Weights of a small sound classifier.
Model: 14.4M parameters, arch transformer, layers 8, width 384.
Data: trained on phrases spoken by 400 fixed synthetic voices, 39062 training examples, 9.2 epochs.
Rows from block 3 of a small sound classifier, named by matrix and row number. Rows with one number belong to one neuron. Each number is 128 + 24 x the weight over its row's rms, rounded and kept within 0 to 255. All counts start at 0. Numbers have three digits each.
After each neuron's rows are labels from the 100 clips, of 14976, where the neuron reaches its largest size: "lies over" is the class under the peak; "loudest" is the band of the loudest frequency at the time of the peak. Only what is clearly more common there than usual is listed. The data: phrases spoken by 400 fixed synthetic voices.
# gate: MLP gate (model.blocks.3.mlp.gate.weight, 1024x384), inputs 0-191
# fc1: MLP up (model.blocks.3.mlp.fc1.weight, 1024x384), inputs 0-191
# fc2: MLP down (model.blocks.3.mlp.fc2.weight, 384x1024, transposed), outputs 0-191

gate.186:162094160134128135124149082146144124152140132149142119136176100182144104159153117131162136134140157131109113107130098172115109086139122209142110141128118123143133096142088141139144129138146138136137155107112146113125171095163111140110137123128131083129100122093109134119145135165092121093113120114144145121126152145114135174153132138179111148128139137146133158108121140135097121139139094107126121133113137109143143140125115176142150156129105143147126124137167138132162098141185106116114110147139153101121146155130152113123138177137156110134102107130109102132173088086134094138
fc1.186:135116097108100156117173062109157133097100111164129095155129129112136118109112150123175149133138153100104147120151121101112121127109132133132083143151134152096160079115119157135132123103152162152162193110141086180127146100068100111156095102159142146151151083127180152156133129129120166107114101122107164133078105153111114162195110133091139078075122133107118107122134132118154137118117138117123130150147144136130134100163109100117122171130100132139123149121162153136101137140172144137125149140135097086129154130133124139140111131122156104098135118139169140152111167142119120137
fc2.186:180122108060164104077106107093158126146154093133133138139161117135135137113164169122161111124139115127118114093104157126092074108113124089134093128121090086090143075140118065124139167134114156123106105148099111110109106124085086140110099089138135140094130112124137113184116147155149113129159096129113132118148139114133161115104133060134113088152126120109133147153128143126098185116129104154120083124154124132127125068164145131120130127153123131150148112148119142106141157139129125141113122104111127095105119166155133140137146094107146130143101117119138105123091080130131122153
lies over: /ɑ/
loudest: 500 to 1000 Hz

gate.736:107126121121131118112130106116117090116090126172120151158083142145165114112125083140130140122156136139120108124095099125137101140117135111139134131161153145157143112053135179123146136154112076129110136074119133103164105122111128124088138118101118099137130115101159114120128090141106125081129123164124125103101162164077138159092111074171137120080122125113124198133135151113104106151122093144161164117131123155156114130105096157121133168144073146132129115113105148136130120127136104156107150136100130113149129099123142108138076130154102129107124136126146098127156123089163117134
fc1.736:124107113120131131124105137072135146158112080171152128150121120119133055092136144129102131179141097149131152076153168107145148127137081117098123103119135108125141145086123081144141140124154094158086074108141097115118169135123123147121142112143084176118151115145130081158077135183141102121113148143112158091124117115156113149162135145092134141161086151094112110158115143097122172083135094153075106162107093153112167095140128131136155079116093109139091146146143129113142131128134170133128109134108151125094124142128153113109100171099156098109095130121138138128084131136133126119
fc2.736:128126146127128146153130149093131134128119099167159176182129166094145162129129138143122113179098148161107117143115104105138148184186119118161101086156131175147108130116136148132135107145098119162104112153120122128145122114140119112127136143145100136080118141128173093130138118161091119123130159139152138118117150148145132123150163163119132106151156164108084139144090086182157139101098125108124142115139069143122108092144134150116153164149141129106154113153141113119159097135136152102155082088118150157083133172130107120140152145103131128151155117128161089111102140117129135112
lies over: /ɑ/
loudest: 500 to 1000 Hz

gate.49:059098110089118127121125130143132135148121162106073130146128108143145171102089136123123100116125127125134122075102106130112136163129117149146146123142147127096146127126099142158101134140094114117085106134095142110171133128107070131133144110143135115129126138128128112103145137168153084124095126107104075150093128145127119099102145121141164125126104176108085100163146135101118106135097109136101168122080085098128111119130154095123140089154108150145112125110104128126144108127148072127146110110099154150145144147149117083067118127108141116142112129143158113135145127129144195160
fc1.49:093168126158062178130139151154098127121165126139172165120105156122121159162170107150128161156132156101156143165132127132125109142112109154102129129104115085115116138134152138118136134120151152092096130122135145121088111122119151139171169165129113130131069127172137130129135104079141114115114105159102119165154139120135124096153124137146158122114153126143141183152166170134108102156107129140128147123152101108120103153126163141147116167125106134144136134084155229115151106126163096136161168123105104123135147146124111116118097122129177147131148144140131139141130115128121135099
fc2.49:180093159089112117110125110124152141159138117110125171117116129116151114119114125126146123132121117159097111129075149153128140106138161165140088114136124138137169072122144098132125148181110131106112126108112125135122084124103119101095151159084131147117126111123134120121130129094117120108119140159158123111165113101123124145122121134103116106123145132105116095116140122133134118136119147123127131109164160101133141145118155122116173124115138201086113118146093125111130123153145109145110155132120143135089124154116126142102167105179091165131128157140107110139143116113112095098
lies over: /æ/
loudest: 500 to 1000 Hz

gate.692:094133141095104123128166123113083132129112131113124120129102135099135108112146162145125135088165140102109138136187083152134124140106100115115138108123130045157135119102107111109139130116122156107114131107101101110078143129091131155124109121101140112128097079103117132104191154109148146113121085111131134105142126112131131095102131103117086113108124140157114113095114138136134111125160130173110139125130098109119136103145133134136132088098134140101105106144106153110131117154167095111111165088114145059061142124159130126094149158087104112107145139130105123103121141082133127112
fc1.692:132097127137135098110141147133085121137171077152157155169133128151116179140098110101127132139096122151165138119151115146102105077124141136107141174174126114109122141169142106137119146129143122164116110139123103046155119140132112110103113120144130122121133120133131144134111128104132095119113143094106098144121068121104122129146108093150149126136117152147125142128157124140126107123142168109115118131141114128111157091169103104152129096099139126179119157140063161132151101123112106149128112100144151120168138140169109119093079097138144129102142119136153142126130106121110134166
fc2.692:167119136104113153137169148166149148127102132107129141154134066148155118106092113096107120154122135163144109097159146170082141092129144152086114147114120140138097125152145116136125110095130141107112140134135086140133091125133142105110172125134141177068115120094099096084120107112149150128155108149147121141147123129160145155132122122184130110100102105127103178086109151099109133135124155121124140153142148108160102160157170139077132163100133130123142158114138163153149132104152131116140161121103135117129102141132088123139099088159156077087141136126143128132111149127118142164
lies over: /oʊ/
loudest: 250 to 500 Hz

gate.442:113133113127135096133162112150085107110129179129122097088142132087129172142127149132124115156127128116149127156105132106121148179086129090159133160107126127105128119102132149128124136118066091109119139143123123089130074138141094124120095120130119129114138090142134128142109131129144136154125130133093090148127141133104145127120118136152131132092121146076142147097175103092155086134121120102115113142082106144102071146126096096099133098134135104105121119163124174147150094120105102083118160130147099115139104123114107145108104127137132143104159089103107088116170143150086120119
fc1.442:091130154100122118126150098150155128169089155138148158116090113146129185142100123150096140165135130166161140161095155149123133165170153117177139122136134132136090140128129208166143114105116163138116152098127118137129133101115146140157140117127137106118131132108131125120141114078099163104135128146111134120107139184152147110090120141164136141134134126139099133130115119167099138147084106165168205158159100108126083153133095128110146172130139188139168113105142166110135102116112148104122136168110105152107165165104105137147126146098157139113135101119158131126136134123106154142
fc2.442:125149115128108103106136135140125117115115151103179099110103121119138155120115116120148078151101112155122134157120140049150161143149118134147116150155123142099126149158139151113086135159146138124129111135145122136135152144141117117130103154092139154152126165123117159128123131170134150119107132111130134148077106166149087139161167117099128170157130137127118105135152153114146117111112138111151118110144129118089126181126109083078146111133140079157112190110119153128086102138119107141137125144152094101139124111106130134157112089137105175105108087119107109182117114183121147063
lies over: /ɛ/
loudest: 500 to 1000 Hz

gate.145:132133145114157082109140108110144091154119093126107138152137103143138103087122111158117143114175124097117106085131129089096086088102150097093138150109098103184125063126125108099136138166167104132099152108129120137118121120114083133112141092121116083138124140102178116135134070140135077118101145141141104144112123163099136136098119079133145160112130138130125126131115118122096132093123106169141129133124117119150178148102119129119133151126080134137139150129129145148134119131114111166119133162105110138140114108159112113103104106134128112121109103140100102091128126094114112139
fc1.145:131105131175137119121132155117159135164156133085123172143162108117132110132175094174115130118096103146154107145166142111186130063146119137143126097163092112111139127134177123088144159146109133136094099137102140146143148122141133123071135143109128157120161158106130114119113123147145151131109147188151141101150108171090126133063104134135120169144109138105108107108091163112142139089114144127123117125119175123106155150131154138156141087162145126157169124128134118156104143090108151170123123131131118127130112117116088104122082090140097145081100188140152113113092144129139110084
fc2.145:090138122162148162133080104099147121126125127071143113155143125164130163137122149102135130153150147137116105132116154134118111148119155109115140137108135127141136133134130130112086063116147084094114132154109079144104112114152143134138122099152120120140145084133138088096134129105137114147126092104139094108126148139136141126147160164112145138161167093081156092162091107137092088120160133154179142143143092128170136080111136109116122152083150094117150102107089146117122117111114154076113110104109095162134084091126158089148149125050111108141161159106100127174126131148091127139
lies over: /æ/
loudest: 500 to 1000 Hz

gate.174:174129103146156128125160119134172115181132153086113162129141125094126100114158070154149121107123114101150096131134099116134132106117140115093142112164155109080112130104152114092171150113099123151119153142143155153147120075110144132167119117134150135124128166134121117123118125088080170138197119079144129135125118141137137088049133127108141116123107134152139145159106170100110139156098118178143151098133124109097140134144120119151100164146158162138127130123094149124115122110099161129096116171102130136145125134096128142091127127107152137141097124168112165143145103154129130134
fc1.174:131120160158143107125091107103133160142116125132161112185141095144152113132165149107103123141164095141116111089120118111136098144146141112132091161127090127152162141125137124124132124127134103139083093176088116077147094125102083108108114142093167119110118113120135143117105144098177153138122135107150135110117120135118133179118108106096167132123123090082110118121133085128091123129101133106139078082130125147154159139138152108137127104118148102142152118144135074153116148087139089152111114128104187115129091120129142141096082085107068130156123126172115080156139139146127092124
fc2.174:135150110077164095102110093125093101150130125093160072142169070149100116150175147117121145127159129133112072149150084179125071147138136179135141137159101091110127097140150124119081132152140114121112081148139126126125134063171120111090105115112131139116109130099111122069093114110127107143099117109136099100132130127099132157108142104130117151127130137120117119132068154156119108172130147145128140118143105127057114137094161104137128112123123148105144130147114095134124142120127123128128128117151129109149134129131105180137147114083136147184163114160120127136119110137165145081
lies over: /i/; /k/
loudest: 2000 to 4000 Hz

gate.601:100095171114107116108122140145131142136148127120130142056129140120131155093113124093119140120127121082114145133134082127096109119122136124138100129108130064129134131154088145133099164135172127095139127114138149087180060116142073101107134099152107106120136080164134145107163114066131045103070128121107089079102116146077112101104126081159119147131151134145129123121160107096114148149121104138160129115131125093163156137122095167127085099128125132123131126104112143155136088161113072134159149139137131139144124106112130091103121111161106141165131134129112109097129094116096138106
fc1.601:150120099169092137131118148098112100110101155142063144124133147131113149150176149162144146147124144176133110118079082165189097150158122124127138125120116125105100115111128152139149139140076119134109118119103142120106095124179135153105146157120110135103141144124119127137106112195094083094170122132141123117170133142151158179131116153185164135117123126122107172103136125135099123148142154125112133128088097196134130103117133146146141152113098098113106091162118098142128143083123147103131093108127172105130118109134130128113126145150117161119139121097141093149150144093137113097
fc2.601:145123145120131135131197125159109132113125136101106109112140105121173117113140125150123134142118123156138073116106105139142072148116150126122148131120151123137129111131120114135125185096135130091132115133173169125156128120144113133081105135081154107089143089122158132101145127101101134140114112114102117138157127133082123155159141159141102108079162064107129102078119117126122101141146113131155082082102132103114119133136154091134151162091127105091110103137121124122163104142150137126138116115123115134129134129123153089082119150159101131116143155118085075108142115142090068110
lies over: /i/
loudest: 2000 to 4000 Hz

gate.651:135095130172096128101124129147163122109122140078136111108150147146122130091141129149109128083124164121156092137214130138131100058140106168082142127124109092139100115136131173112052122133139110133139125132079152127108182101159110141104149158098114122113133155106151104092141088143140146127087108099133156118101109107080137148152127116175128158153144144154138152150119148157140091123135122116133146119127098127124142132088106134110150148119119081087149127140133119154155135108148121096078100139131054123100136105144142109112115143150111123093106135171135109172140139098143128099
fc1.651:130147117110130118131147116136121100106157102142153140110126121111131186077130146159085109175160146144123083162119118161107118088151146122109129169121114126120163101091116141132107122170176124107059123110159108108128111115138123118084202121098134116129114117164160100165110098126145093133144154164095113137158128163107104109136143142132106148164162163117106114109135123112110132141128125145137132132136085158146173154117115153144118113140103139107150135125155178151171125126133119159152125162080158148146123077120151114128138119105136141149143103081101114132075108068150105118
fc2.651:128160122154156108125140141116113103149140127112087133135163117149132162155157105129140138110114147121121117080125131121173094128102137146095125151111102102162177130158116097188125122137134114100129098165129101118123090112137107130134096120080101144143134147070151111138127132117177110124129103097167114139154135126078161133152111113165146158147183102119167107074123107110111092132169124119109113145108112147088154131115175101162123143112116126113116098156144099110116117114141134155110124124160122146158103137144116106123148132140096142110169122121109115126147151126100120173
lies over: /ɛ/
loudest: 500 to 1000 Hz

gate.218:115158157094148116056085162140105146157138145126121116119083152099144145142133056117139107089110083127106161126118104124151130159092118142130125127104110119131109178149134121121117127106112106133139092112112105126103112132117128120129144125126100128074144126115079105121119116110088122138106143127139104119140112082120154112126118127097134111106083115174138167091093153127157083071103098141127137146136119092097076145102176156091136069131103136159160085115097127105099094125107090087103142102149144137155172159133118140143114099121126101124130127133084124107117119166105159135
fc1.218:120154147162165115104133125134075110165156136112100152154130139082115146154157107153128131128122113167109141133099061167184122162172114124196151128129126111130119141137140156143165145157098093130117111124144133124119109112150127107146117141124114125087143144101105081127135100096123132126099127150167133126111104181088159120076101143144157138138153139128131156120116134119132084115122101144091153123114137146115086177122158124140153106128069111125142092119153134150143142125124124124116105089129162126149118138118081095141135144080135139134200093096109129102118113106119148121
fc2.218:139137112118126124153201148155115132096141108085105112160127111091121147132105163129091140133124170143146072148142138156169138154129115136105123140115091104087173096131121152179101117156109132097151110111137099093159110134160143121119152109107129192134118127110165129140157134096131092108134147118134113176120113161097131179101155136160164129087125145140139125165118141105112138116169129161120150093130127131153153095135132093136158152069110127128160108121135138155139140136151129147144133101102121094096134113131113112105115137126119126113145142112132111119142120116098120114
lies over: silence
loudest: 4000 to 8000 Hz

gate.87:090123157111134115141159104135152110136129158104117116124084149115126132129114101132119137134154144107131112154113081136123109134114138136126129120095156074119091111101117148132103134121134099104093132104117097120099132125145082122122165109103127082124074125108101143080125080122149116111130079111125122145130112130108120093157109075145132129123137151148101140126148101088124069152096136104130169111102118106160120135096123137130090112101075145107120110121155160123116095170128083144094158096059146109094162139141111097121152139097113143143123086121094136119109149093113149119
fc1.87:161127091175108149125089162152137127122137123131127130121148106092150138136129155116132160136088157166135091145172153111158149091096129105119156144125145150177126117128163106105080119103130113110120157120150127160106132127143118114107112135102119128160192140138096127149125123134107102130127152121126152113107140074134161166150171159113098158134149093156151112117119171100111141140144109127092107094115138169101133179103129105108163078099127106105108150138072098136094169134107145086152114135149141134150128127152189102146150125132103113087122138106086140128117133147138105126
fc2.87:091124137138120108122154174116157174102109125142155138122116155110127119122108115195122094158133098118137129137140105147136136125140132121119106128110120171158102155137145148151099119149148133105132108128104081140117156109152143142101134126130104134109146114133170084111101129107121120177125166133165120126128151146159100099140135118113136122125119119119163116116120085171133086076130135157143115114152153143137154129090153148130151154085134121130170081153138131120139094113146154151145121175142125118132125126124169088127111119095156100130118128096133103156085179076103150155
lies over: /ɛ/
loudest: 500 to 1000 Hz

gate.219:142153100107100163100114103148133087099135157137117119123135105172144119138115141139107092102137158105111111165147108114093093157136099160163164134088170118156103121106113117141082146099122108114152143114146180122139183106112096132104137164149125108113116105128146130114123122163125167151100107111138143118099149119112137153149106136121118113101103142105082152100146122163134122151113116151086139144117136151172092125099146100091178120177127097103145084095161157098153131131121136107132134109139127126135141139115165098115139127126151123126130113146062091120124140137154061086
fc1.219:149142122156157114148165123137119111144155095143090099166178103137144127106150157119104118124137101121111125115142129148141062118153147100098120130158115146135162122148112120133132123153142131146132128146099110114149072154128169106103081125112145170086165097093135077154112152128147144127115109113158137115143159127103145192111103155140127122106145113132118127129122140123143137140119101110134080128119150167114109092141137111138146140134115161122119118119145085163142129111115158145109097087103136081080139152159121175096125115106117147131137097111129108145142115166060096138
fc2.219:139138122093139106120105161119185096143165085140130157138119155127137147142106179124136109108080091084147145120128158162097145126156154149145136107068128155140128147137133165138122060111113118115123123150113140111109125117125109176115151163103131115114121121128124068094119096159157049113114125109118181124087124092115119130176124150137145158107092127116135099126147157163110174105111128116113094153104111186137130106104137127107154130092159113110124092078146146110140150146114117123162088148123139134101129138170101125131155124121133145126113118150135134098130112156113140153
lies over: /æ/
loudest: 500 to 1000 Hz

gate.399:169147152122157085146102124108103085156168110139120128133146134157142075109119135110150139139133153100135110101157128136108170065144099125081141162120117114149139082122109093105145142137123096155148160102132138086122196104137104131092122088169118098104115131117145110151143121179131117140161116123139092123116130145106127158122140118136115153132098156118124147123143117122087098108114115132099127134135123121160151100118109115124123136165133120130126130157126126124146086165128080134142110125122128128146118142123112134101132150127120086142106136164135068156137113105141092112
fc1.399:158120114166124147101124154132136122158152146115111153111154089115093105140175106124113146096131146137161100136147144083176132091145101142086155100103130102146111131121122082128081163138092130107127087123076152126124142136188139163099119157103125182135136167114132115121142099104126123126100129086149156114152153148120141124077126131143113200154081142121114128175118168161113110140132108153114144128115130123117120113112168141115121087129124131099111122122108105109143144121131169106109064110120096155114128151093126095126101140157097140135110127134133150122142123144082136132
fc2.399:157110146161131172112093146115154127135115149105117121130160109149162121136143108076124142058119166133161130108165142082148166131104121146106170113153163129123107132157107143135087132109137105133114157118105158167125154110133152147112101159176091118182156152143127106116147140138143145113116113111158129121127124099103161170108089126141129150169135109116116114137126169119143117135131141126126156119097112124149168107130114085088130129156141118137121129152101120135119156138104133075129144114150126163164127117092120098128107149148112111106128170154120150130156151141130132121
lies over: /æ/
loudest: 500 to 1000 Hz

gate.706:128150134120136144137103113140086110086142161118110107097133108114154130105112126135132074139120122135087122154087094142104104137145116104151113162147121133134161121111130111131142154131113129108120166106141123097139072187143091082140187074107162081093101098109117149135131141115138084122142152122135081164127148127129111140112144140124124107139151108115120115115169126085093137152116117091129113095112141129121119154125126149122129117079077116141126117104146130139134130116117099152128142149097155086156097081166102052091145102145093155162123069090114095118133101108087133084
fc1.706:160139166129073155142155127113076120142133125102108120101152117124125100091126157107108126116159136107128127104105091136107140141159111117138128110144127096140148083154098104143131102124139156126094144147111132089117095136110107124103128133150149094168095106092088186119163117125108092126068137131109106137139130158152141148132143114130098118120148171119073100113141134143119156121166108136144104126124056124158122126155134141113105166112110139091116117091131127140141115109155116121166058112101143112110128157131149109106159146131134113146134074093147145111126063121137142135
fc2.706:139132153104157139132094126123136128120112115123098132128135081138121133138108132100111115132155098183106150142115186084126138165151136121161171137112153146140161136133124097119157141106146124125103122121113111145100093165110141117140164096097173122136121137097095102082149124123126132160147124137095066141092140154128112180112133144125138125199147085088138085127153129069096129131104132124155158161134132120132123137132142116122121114074148126105084118136113173141164151123095132108125118110116133110142114105115140089139140115131089141132163039075125160109132118149103155128
lies over: /ɝ/
loudest: 500 to 1000 Hz

gate.516:140149164101114131109115089111124100095143138137122117127138119108089101124098144131105124148160167150096147117099096141083122162135108091131119166132131109151155116134116119132150116136135126144152134114135103056109103156100121132123159094150175105102125102102106145140162118148110063126148153130135113143101129146123128145131160118117120084106151115100101142106149088128081142136143110136156105124170141124163121121109137126117112161110073089116114125120145149117130094115152075117151117161081140118156112122151123100097173133083123151149124067105115121087113060126122098129
fc1.516:102161180153099126127128138136104105144143128125081093087132123142140126122147147143123125135112102159115139137100087148144133141152105118166107124162134130139112130145140148133145124135122107136121188125122120109149112101111091095116123135159152064149129114079115146134170126091090162135079142131127144154121107154151109119100145155144086105092140141115092144125167120135116159089091094095168138125085081148122076163110140137140137141113109111112142118055129139180170095094127144069162116131132114077152131149155148119136156148110162131113098128082168138151113099183161124100
fc2.516:155108141083135140109105124118151134138120095113089108095147085154111106112136169122089109138183095147119140102078180138095111163152163128150166136083127123095107116128114072144134119108136147114085099119083124141088087127083102131125125113114165105115136150087115116088164108141111132153121087100086123134101125123125083147093137139147135129186153090102114074120135142112102139131106111104169146131112107138100163112128139127146129095077157121093106097101100136141170189088067131106113078140103102098136158134144160094115142129100116139123120078083159169099122098164114136121
lies over: /ə/
loudest: 500 to 1000 Hz

gate.645:110107141113122136094101109162131124155141152102058114130145129128149134113120131120140127039140137149142107130099084142139121128104132131166159144123127159120112171123117118136124099108131070129138068094097165120106129138142092137083112121144109114065147114117096089116159133094113174107087108115131150134078127117115126125127138143116106118125108149165146129138103142146127109144070110091117137144089116142113038152109154100096123116135072133064082108102125112114141123114152114074108088089114091138123167168128140098136120157146116106140158130156121129124159112130125140105
fc1.645:147170098117119170126137124134104097134138158134128133134110099158118100133136148116170127133148134120154113094157130123103160128114141091101153088115122106118122141145159148105161130066112175128179144175159110119133135150108099138129078126146168159118094100149151177147125114134123110131110113145147128156095129143084110144108094119107139100124072112100109107153146134108145104166123133136068075124107131127122132082150157094070111125153145139117124110129100118131112149088126151136101142121139138182123138159154086153086141131142138102148127145139121165163139150151097121147
fc2.645:112105120121106122159118118146089097157105147138143126119129117111132151107163146106140146133111126120126114145115103135139133121133136101172135098137179090080119189116134170109126168106119127160153122093141142121161151127109170135144062138167107166104102119144124132115158127098125150109094064145149161106100127139124135111143101114143158144147118155114129157101147137153106118095088132161121115125098130127121119130142154152130139120168119131131183121131149098168158157158144137152110109110112139148116143178126108108157111173100163111154150093125101145131117110122077137125
lies over: /ɪ/
loudest: 500 to 1000 Hz

gate.234:099143100128082111119116103107099116154130117161128105120110129108128138134125123120104114167149138169155121112097111117096157189119160066182111138121134097109122109120128172148124129123113117113107119126130138090139108152133087114123074128182148123131147108116183096121113118157123136120094097151093127133075144168136092156095144127132161144093120160043073110130143091147130095144099099108150129146098116129117117109142119093133164135158132131085113124130110127140132111098105117099125106116136119123121108132125112103125097133116128150122117079098160107130115146166128095133
fc1.234:189185121108131090145168137154126104132124128129163126121121144148155147122135141134109119178119094183116159125125139143109143133133095128160156143107136118144096104166114122172126140107106113084133154137166136150137071141097125141123102149113113145117145134127160129134112118156129170121135143169150114089131109178128135177104113153150102141137111125103130123091174106112111106112127072113100165143138145105132116124149141102111150137119141105135199103134131127114120137158102136143103129106156115106130139124107079167145102131132096158142139119075159130125169166129130098116
fc2.234:150134166124075150096108146122118135131138150170162146160116152144103165125136127080114146116136145138129162141108133115148146168143138126135133131136120141121160131136150083097133119124140079110066148082116116139154143141105113130152109154091129161128135133143132124120097137145107144136115128122157121121089088129110126130114095142112082134139113137111110116122155149120138091133110136148112107114122116140116130110163138136132125103192171137150116165123121172113126130146153148095138139157137176117129098136088116139174103153125125156060163162148119104143117123131135131093
lies over: /ɝ/
loudest: 500 to 1000 Hz

gate.201:117159127064124133122149108155188125135075159152127121116103083160157109098085126129123108112157121105162124126152179106076190141121118160135159140099158135146132126136099141148086087106127165130097187148157099140159163132071122171112155126083143140124147117161164150103092102104108090115104144117096109116126147135118082074112128116127102124148098127119102089143137127146114182134094126149176157135095112111120159078138141065125139127116146121154138111081089147142140122132108128102132139148139129173102133166112132143112108098144113133092099135169113172122130141128109128163
fc1.201:108120144156140129123153140149106135141110107133092141127144119105136125150138152109134151113138122132144135083168110096145114122146146107117132084131103141141115134162135125151126149098146116158123136108078106120120176141102117115158116136130153143145161106067124156088145139061105166162094119118121172154099139118133126102128100146125100107108190138182135091167110163178148132119116130099130135103135128085119129106168140106103111152071143175075097109084107135119135126139165170147130106146129096119096156170162134102113102145111127117117133132130144158195126108160081129126
fc2.201:133195144114157122118126159147125144144182126130118150171122112129144132102098063134133109122111105109122145125191151125090144156098126131146166112117125097122146149119115108115101081130156131095141145147126159142120117133180084147122142093109137127168122133134141133127118110137114107140114141140110139142131111144143103126089161177115139146154102104160149117175110131107148103132133135089160162200132163150138086125113109130107145105104110115139125053129158173133080086160084127113143177159099124134153113133181091120121127110139135161132101113112088085154120093146139140119
lies over: /æ/
loudest: 500 to 1000 Hz

gate.349:149125107120116132124084108139151132082149141097158081136126131145107129138130112126098137126144146133178127156086123113102082120111127136122116126110087139099100135142134151170060131152119140129147094129095096139127077162129145163123154128152148164085158132126123106107143132136177126136137129103079141158112109124143099140119109116105137149126090136130114137104122110147143073132129146071169131116159120114090106140116127129129121100135133120148137112131135123098100134148122119103097207123128033127099195075104163137136064084127117159117101132097133131124095148161128102127
fc1.349:129073140121130128177180093111184132139135141126140128112161090115136158124132121119083096131157124115135108132092137145136083131169127136113125106096126119148141118123103097128138131148144138103112104136105080162148058151162123128128182119099126161137108128122114165118142124096179143107113103113115144122123152142110113161159123146145148149164168116123132108121134099083094154154125144169120130152111102120111149144118128153146104129107110131112110118134181107148148110133168130144120107091073144131077119082157150123097154137119123147133131121122140121108112125094098121117
fc2.349:143132070126114107116155157127093123149152110099057109116153104132139119149162135125135118124112085144127135087168125190148116107116080132124152122111104125113122139133134081150121085137107133133113109136101112113121163136090053157110103156146144103133204120133150136135130116156157132152118089146127155145132112134129134116097145167115128110149090152129126083104138154153125128132132137094093134144102122126067138124134138096129160102102131129121151104120177102117102147128134173134158106142144145132144149111161137147111125143122146136155117153109155129146072115151132093128
lies over: /ɪ/
loudest: 250 to 500 Hz

gate.667:149088166152090129114138131157118139101138156149133164117110118063082128139111089113084118132142165144132109130094133127123117133117136068134080130125163146120134142167148138083106152113091175128163152140130090154110057103172165124128167102163163119098110120111100147137131093090068082128154164103081132149145134113128107112087171106145117135126136114092118135154159119157119172160122136131176139132121131128127098103138134154142136145106162130129138125108113132136133136120154144118159136172144133150109148096108115134130134146122121133138134132089183154116083107138108129109
fc1.667:093101108118145095188115146111131135155137139135098153143171111121149151150115155075126133110145158138096138108095174089112117138107172084125102089147114167125131123130094080158119143158122155146137126122130091145156036140161139128104133083121147080136132141132147151119158137105175108138143150121133082131136135132128109094103129145122158106136117111165125134131116135120161133188150120120128146148147135139150096167142075158114085123136132181094071147135114174135095115117086181104132129141115098146162126092153162145142133153184140115140161099117148122149110127136132143181
fc2.667:128130154112151122135143128115114125145136088061135157127162129173150124157135130114149122155114114147128115129123127118147098103171089148140124094089124079137115119147152075156183127144154106114125111159119151135138149118141124120115097157148127123135129173099117158114141146158120117158097139087112138129126143116084119167148162153118121147142159111120075096098136128108142105117124151098133141127093112110124138119125161086157154147134148109121149086136165114131151105153081165134170098093109151133147101129154127145116111124114097144136122138100098064118137102115129134097
lies over: /i/
loudest: 250 to 500 Hz

gate.484:161081139101142118131133141109104110111118153118085114106102103101143143098117154124102116160108111137098136102125147143107115160120106149149164122103120174128136148134146149159140111096126096150124107111111101087087129132087097133127162100119145132093127135118092125118124120114108096137140095115117125102118132083145119149114156133128146116130146128131109090080143128111150151120100074087145133123079110153100121122118122138098133099066112104096152101107114087155153145114114085099119086109089128108129142149167134111100136106138117145113082105110149145070141122149109139105
fc1.484:143133177160119173138141119145113143161123171120155160089129108106169125125131129143112119134170128111102092140152134121146103118168126160099146109132121094168134107124107103122119143128148159104090106152115131121136122123136144139106153139085131117153112114113150170093153123107140140099106112168134080098156155170108148105126145110144109159137178099149116132150131130120108149169154119142144129121134118101168168187117134166126121154099075148129113124098151122138137157138131086167125118092104141134117109128147149087113169113142100132166134154125109140120138081074107164125
fc2.484:123112091123181143156138165163116113101124134132145176134116133115161146138113123134153090152166119136094071154106128101110120145118175098129156099133135096125168088131144121113128150108132156111121119146136110105166108118135103085145129107100144129115107122135108159135131133090123139142138142174089092124174147139092089124142139112141125124134144129102155116092153131098135122174138152123152110095113168112131145159131124124145129135121100117139170138140129139122123150119100136166099156078102162143131101130154100096112130116153117140153122105116096122089111130108082152153
lies over: /oʊ/
loudest: 250 to 500 Hz; 500 to 1000 Hz